Rows from block 5 of a small multi-label image tagger, named by matrix and row number. Rows with one number belong to one neuron. Each number is 50 + 15 x the weight over its row's rms, rounded and kept within 0 to 99. All counts start at 0.
Before each neuron's rows are labels from the 100 images, of 14976, where the neuron reaches its highest value: "colour at peak" is the nearest of a few named colours to the mean colour under the peak. Only what is clearly more common there than usual is listed. The data: rendered solids tumbling over patterned floors. In brackets: how many of the 100.
# fc1: MLP up (model.blocks.5.mlp.fc1.weight, 768x256), inputs 0-127
# fc2: MLP down (model.blocks.5.mlp.fc2.weight, 256x768, transposed), outputs 0-127

colour at peak: blue (28)
fc1.441:43 50 52 47 51 51 57 48 47 47 64 53 48 77 42 45 63 58 49 48 45 64 50 58 29 71 54 50 48 40 44 67 67 46 51 43 53 41 54 52 62 48 51 50 51 48 51 69 34 50 50 56 49 63 51 47 59 70 47 46 49 46 43 80 50 49 73 59 50 00 73 63 38 42 28 29 39 49 65 76 52 53 28 52 56 52 53 57 43 64 53 54 53 90 67 46 48 47 60 21 53 48 59 22 50 49 65 49 39 22 47 64 75 65 50 46 50 51 45 86 47 54 54 36 47 68 63 32
fc2.441:54 44 44 48 49 61 47 57 50 53 36 53 49 61 69 50 53 50 52 45 15 50 42 50 45 22 45 46 45 00 46 43 52 78 51 64 38 65 49 49 66 54 47 48 50 58 62 49 36 52 42 49 51 08 54 50 55 41 73 71 59 25 48 50 00 61 31 51 50 76 44 24 50 51 76 50 22 39 50 73 17 46 58 50 23 64 51 52 50 47 47 50 49 47 45 50 17 45 51 50 67 50 30 76 50 51 48 50 48 50 61 53 49 51 39 49 49 20 50 38 51 21 49 60 36 49 00 65

colour at peak: green (38)
fc1.241:51 23 50 58 44 28 50 54 50 51 51 47 42 52 52 51 47 51 50 43 92 47 18 69 59 63 51 41 87 49 51 26 20 61 51 45 36 44 50 65 48 50 55 52 53 35 47 44 35 75 35 26 47 51 52 47 50 49 44 53 54 12 50 32 91 48 50 42 44 90 50 58 51 50 23 37 49 67 41 33 49 57 50 54 70 57 51 31 49 46 45 64 23 41 52 74 43 64 63 65 54 51 55 49 60 59 45 37 48 86 49 58 40 55 24 82 71 87 46 61 47 70 48 33 74 58 81 68
fc2.241:92 47 51 49 50 15 24 50 45 47 48 43 52 33 75 46 48 52 49 47 36 47 52 41 51 29 52 60 50 55 31 80 47 50 45 66 65 63 50 50 50 58 53 53 50 38 54 52 47 49 67 40 50 53 99 42 53 61 50 51 48 50 48 41 50 28 04 52 50 99 50 36 35 49 99 51 20 41 51 71 54 67 52 51 48 53 53 48 87 51 49 50 46 49 51 47 24 47 00 53 50 54 52 53 52 49 41 52 51 51 37 51 49 41 50 40 44 53 32 44 59 49 50 59 32 52 52 50

colour at peak: brown (47)
fc1.201:45 20 05 44 36 64 27 44 46 51 40 42 84 34 50 33 43 55 56 48 47 59 71 50 40 50 57 30 55 41 53 61 46 51 50 45 49 50 58 61 44 16 40 48 66 29 46 30 31 30 48 60 63 56 70 55 49 71 63 50 50 07 73 41 59 67 83 50 80 65 55 45 54 49 23 72 46 47 65 53 50 70 50 72 49 61 47 52 34 58 55 36 67 59 44 46 40 35 49 59 76 73 40 55 67 55 51 44 50 53 41 53 39 41 57 59 45 56 50 52 45 46 69 27 72 34 51 43
fc2.201:56 35 63 49 52 51 70 35 53 49 53 51 29 57 52 53 40 50 33 43 48 53 64 59 46 52 51 51 46 33 34 45 19 33 35 64 59 66 47 50 34 49 45 53 49 44 58 51 56 49 24 54 51 49 45 47 18 53 99 51 50 49 50 56 43 68 50 51 51 52 65 45 55 73 54 09 51 51 46 46 48 56 67 54 55 87 79 54 62 35 59 57 41 41 58 45 50 44 50 50 54 46 50 53 48 54 44 45 48 52 47 26 43 33 59 50 45 62 53 51 47 51 00 53 46 48 50 53

colour at peak: green (26)
fc1.536:41 43 59 52 40 62 50 46 45 39 40 68 46 44 49 80 48 53 55 49 50 51 20 41 63 56 52 15 56 82 28 67 51 52 49 41 94 52 51 57 41 53 53 68 18 83 37 50 64 30 55 46 72 58 50 50 44 50 33 26 68 15 45 47 89 56 63 52 30 52 38 50 70 54 59 35 50 28 40 75 47 70 45 36 50 38 77 50 47 50 29 43 54 49 51 51 58 54 55 52 54 65 46 45 37 55 64 39 52 51 55 82 38 52 27 55 52 48 45 50 38 63 49 59 19 71 41 65
fc2.536:56 73 49 46 20 56 54 64 35 49 38 42 50 47 51 40 49 54 34 49 33 65 50 53 61 25 54 16 39 37 52 51 49 50 34 45 58 52 52 75 53 31 56 56 45 49 61 39 22 82 40 32 62 49 50 49 52 50 51 56 62 49 50 54 50 55 41 47 45 50 48 50 51 50 67 41 56 25 55 50 50 45 53 50 74 58 50 79 50 57 68 12 49 70 60 25 43 45 50 57 48 54 50 54 49 34 52 51 68 49 86 50 57 55 50 65 50 38 53 99 49 21 73 47 76 54 50 56

colour at peak: blue (57)
fc1.479:56 50 53 50 15 92 48 61 42 54 57 55 55 54 62 50 51 37 46 52 40 41 73 58 33 51 58 57 50 58 31 52 50 51 69 50 34 31 42 82 68 49 64 55 28 47 46 43 45 60 55 75 47 99 44 72 65 57 50 50 36 57 82 32 44 52 53 56 53 00 62 34 72 88 52 34 72 09 49 41 61 43 57 50 50 16 49 42 44 60 50 54 49 45 51 51 59 29 52 20 51 47 50 43 51 27 82 54 50 42 48 58 53 44 83 46 47 23 61 53 46 53 52 52 55 45 54 44
fc2.479:42 62 43 68 91 48 41 44 51 48 49 46 49 45 61 57 74 54 51 42 51 50 91 31 88 37 58 49 62 05 51 50 56 04 51 63 60 47 58 44 42 58 03 52 60 51 38 54 50 54 58 77 51 50 49 48 59 56 46 43 43 50 61 99 39 52 55 55 48 55 49 44 45 43 47 56 29 69 61 51 36 69 11 52 51 50 53 56 50 50 52 51 54 50 49 46 55 54 48 37 50 68 50 45 54 92 06 40 47 48 50 67 55 50 54 44 50 49 70 44 50 56 44 43 61 67 00 51

colour at peak: blue (26)
fc1.276:55 22 48 44 51 50 31 54 11 48 39 54 52 49 17 82 00 41 54 58 45 52 46 47 49 41 45 22 84 56 57 53 22 59 40 35 53 49 50 50 59 58 31 59 55 12 38 53 46 46 48 24 74 31 68 58 55 35 48 16 41 45 49 50 50 69 30 99 52 27 70 81 48 41 39 55 49 47 28 81 60 52 33 73 54 46 40 46 76 64 43 51 89 57 12 49 31 55 73 49 59 49 67 48 51 66 47 52 53 46 46 51 20 32 50 63 50 36 47 51 56 40 44 43 28 51 42 48
fc2.276:44 53 50 21 49 79 75 49 51 99 33 55 46 41 36 26 43 33 44 52 45 55 33 47 54 51 50 51 50 24 51 47 49 75 50 51 50 62 52 18 49 64 53 60 52 58 37 50 49 56 55 64 52 64 51 42 29 49 40 50 78 51 15 42 39 72 61 59 51 55 10 29 50 51 61 21 50 51 63 47 47 46 41 49 58 51 54 57 51 09 48 53 50 51 62 53 52 16 39 74 51 45 35 62 47 46 90 39 39 38 64 60 69 78 43 49 36 47 35 46 56 48 50 44 50 66 51 50

colour at peak: green (35)
fc1.270:44 95 64 74 44 62 22 55 54 59 64 74 42 23 37 56 49 55 60 35 63 87 37 45 58 51 51 40 50 09 59 30 52 31 59 38 58 44 77 63 65 60 47 24 59 42 37 52 51 32 53 48 35 63 38 61 50 51 67 57 46 51 52 51 54 55 36 35 66 54 51 54 38 45 51 58 84 45 52 36 42 40 64 42 52 16 44 56 55 46 36 51 48 50 47 56 67 43 87 64 72 90 48 58 43 45 60 42 73 07 74 45 38 51 18 69 65 73 17 45 58 65 51 48 42 53 35 45
fc2.270:78 21 44 44 59 51 43 37 53 00 51 00 66 43 45 53 57 99 53 43 67 46 47 57 53 68 42 49 34 50 48 50 59 78 42 56 31 57 58 47 51 41 48 40 60 53 34 51 47 37 41 68 63 84 50 58 45 57 64 36 34 47 59 69 64 45 50 52 32 50 51 40 43 50 55 49 32 30 62 51 59 23 47 60 50 72 88 82 62 40 54 65 50 47 53 53 55 57 00 50 49 54 27 47 39 35 52 43 52 43 49 29 54 55 52 70 51 18 54 71 37 65 99 49 34 56 55 49

colour at peak: green (44)
fc1.3:50 52 53 31 53 50 27 60 50 49 50 52 44 63 50 36 47 53 53 88 52 56 73 63 51 50 77 49 41 78 77 47 80 38 51 42 50 49 48 72 56 46 67 70 46 65 64 58 67 50 52 46 54 41 51 38 51 44 41 41 60 43 54 55 61 52 52 46 70 77 24 12 52 44 39 52 90 66 50 45 41 48 63 49 09 24 57 71 42 57 64 50 46 50 44 74 36 46 43 65 47 00 69 42 35 60 51 50 51 45 49 76 42 50 47 51 15 64 50 84 66 31 78 15 30 45 69 47
fc2.3:49 49 50 51 59 49 51 52 49 52 26 88 29 50 51 50 57 49 03 44 57 44 28 44 49 50 25 90 50 46 34 53 73 58 47 50 40 58 50 13 50 46 47 37 43 20 47 46 35 50 30 31 55 39 51 65 43 61 99 52 51 51 32 48 52 47 36 53 47 67 39 50 46 50 52 49 00 44 36 00 67 34 39 49 32 66 47 55 16 50 57 50 46 50 56 58 50 57 59 27 60 50 97 44 50 48 50 54 50 50 48 51 57 56 59 54 83 51 32 51 50 52 47 45 52 57 51 44

colour at peak: green (79)
fc1.740:27 23 70 45 48 44 47 60 52 46 41 49 43 50 55 50 64 50 47 50 80 58 39 64 53 55 48 49 28 58 23 71 55 47 47 43 58 54 29 52 39 50 44 55 59 40 51 51 51 59 45 49 52 55 48 55 46 57 39 49 51 49 37 50 23 29 74 64 55 99 32 48 46 73 56 41 41 71 54 79 47 43 41 52 43 45 68 45 49 46 50 71 50 49 50 57 47 51 69 67 33 48 74 33 42 34 50 58 53 61 60 37 61 35 33 57 60 88 46 53 59 37 52 38 48 49 65 52
fc2.740:50 54 50 51 50 48 48 50 58 50 50 56 46 50 63 45 71 28 45 48 39 68 18 45 48 50 54 49 50 00 50 53 72 50 50 79 68 49 53 48 38 70 61 50 56 72 47 64 34 51 49 53 52 45 51 18 52 72 50 51 49 52 68 60 29 54 35 51 50 72 50 47 49 47 77 57 44 43 50 50 35 37 31 50 51 50 19 48 48 51 50 62 46 38 60 09 30 47 56 49 48 46 79 49 49 50 45 39 44 48 55 21 53 54 50 51 99 49 56 54 49 48 54 42 56 57 12 45

colour at peak: blue (46)
fc1.88:50 50 50 42 50 50 50 51 50 50 50 50 50 50 50 50 50 50 50 50 50 50 50 50 50 50 90 50 63 51 50 50 49 50 50 50 56 46 52 49 50 50 50 50 50 52 82 06 28 50 50 50 39 50 51 50 49 50 50 50 11 50 50 50 52 50 50 50 26 00 50 50 47 39 23 49 50 50 51 95 73 48 38 50 50 46 21 50 50 86 50 37 50 50 50 52 50 50 50 07 49 50 50 50 50 50 50 50 50 50 50 52 53 10 50 55 50 50 63 50 50 50 50 36 50 50 50 50
fc2.88:47 49 50 50 52 50 45 48 50 50 50 51 49 99 49 57 51 50 50 51 50 00 50 49 45 50 51 54 50 00 36 49 50 53 50 45 51 99 48 50 51 52 50 55 49 50 50 50 52 50 50 49 50 50 50 47 77 59 50 50 50 50 45 50 50 44 51 51 50 53 57 35 50 29 52 50 50 50 50 49 50 51 51 49 50 49 00 58 40 49 50 52 50 50 50 50 50 48 50 48 50 50 49 81 54 50 00 49 48 46 51 50 50 51 50 50 50 34 50 50 51 51 51 56 50 50 50 50

colour at peak: green (40)
fc1.60:40 61 50 55 55 50 47 60 54 44 43 63 16 65 48 51 52 50 66 56 26 45 48 40 52 19 53 50 88 34 56 49 55 64 58 52 34 43 67 33 65 23 53 61 48 52 56 48 36 65 84 44 45 85 53 50 49 67 53 21 66 44 49 65 17 60 48 53 83 33 14 52 56 45 48 44 57 58 32 62 42 53 54 63 24 20 54 23 45 46 66 57 51 32 54 51 35 51 26 76 12 81 24 50 50 51 55 87 61 34 48 35 47 55 41 50 51 60 51 57 43 49 61 22 45 21 46 43
fc2.60:54 75 49 36 51 52 56 27 51 49 49 56 26 67 52 40 43 64 48 60 34 45 33 66 41 53 72 50 25 24 55 42 77 34 49 50 52 40 51 47 51 56 47 09 42 47 46 52 98 50 50 86 69 51 70 48 56 64 20 59 48 50 30 45 52 34 58 47 55 60 53 46 51 39 56 51 35 54 32 51 52 51 33 24 53 49 56 50 47 58 63 21 40 57 51 83 19 42 32 51 65 76 18 30 81 50 45 49 64 47 64 52 47 06 57 53 58 73 54 50 61 45 06 50 55 55 45 42

colour at peak: green (49)
fc1.312:56 38 55 40 59 35 52 84 72 50 51 53 52 33 68 27 42 53 35 42 85 57 56 49 41 46 55 49 25 52 32 41 77 47 52 77 39 35 33 54 50 46 70 38 57 45 38 51 54 44 48 40 58 52 53 40 49 52 52 47 42 53 64 50 55 55 47 46 75 71 45 45 40 59 41 72 56 67 28 58 44 53 73 82 50 56 66 57 59 52 40 49 53 48 50 14 54 44 52 67 75 50 52 45 50 68 54 28 57 46 56 53 48 56 51 47 51 46 56 49 41 50 61 51 53 38 51 53
fc2.312:52 45 49 66 51 46 51 43 61 50 70 55 64 50 28 50 53 35 31 54 42 50 51 45 67 40 47 99 54 40 52 51 53 50 89 47 51 68 39 60 51 65 58 50 57 49 50 78 74 42 32 61 50 56 51 55 99 43 64 56 50 46 49 80 56 50 27 50 25 46 99 39 43 55 45 46 35 51 65 48 34 07 47 49 57 52 63 53 17 65 51 44 38 50 54 49 58 63 56 69 56 69 67 56 41 42 50 62 50 47 47 47 44 56 50 47 47 56 27 47 53 47 50 45 51 47 17 77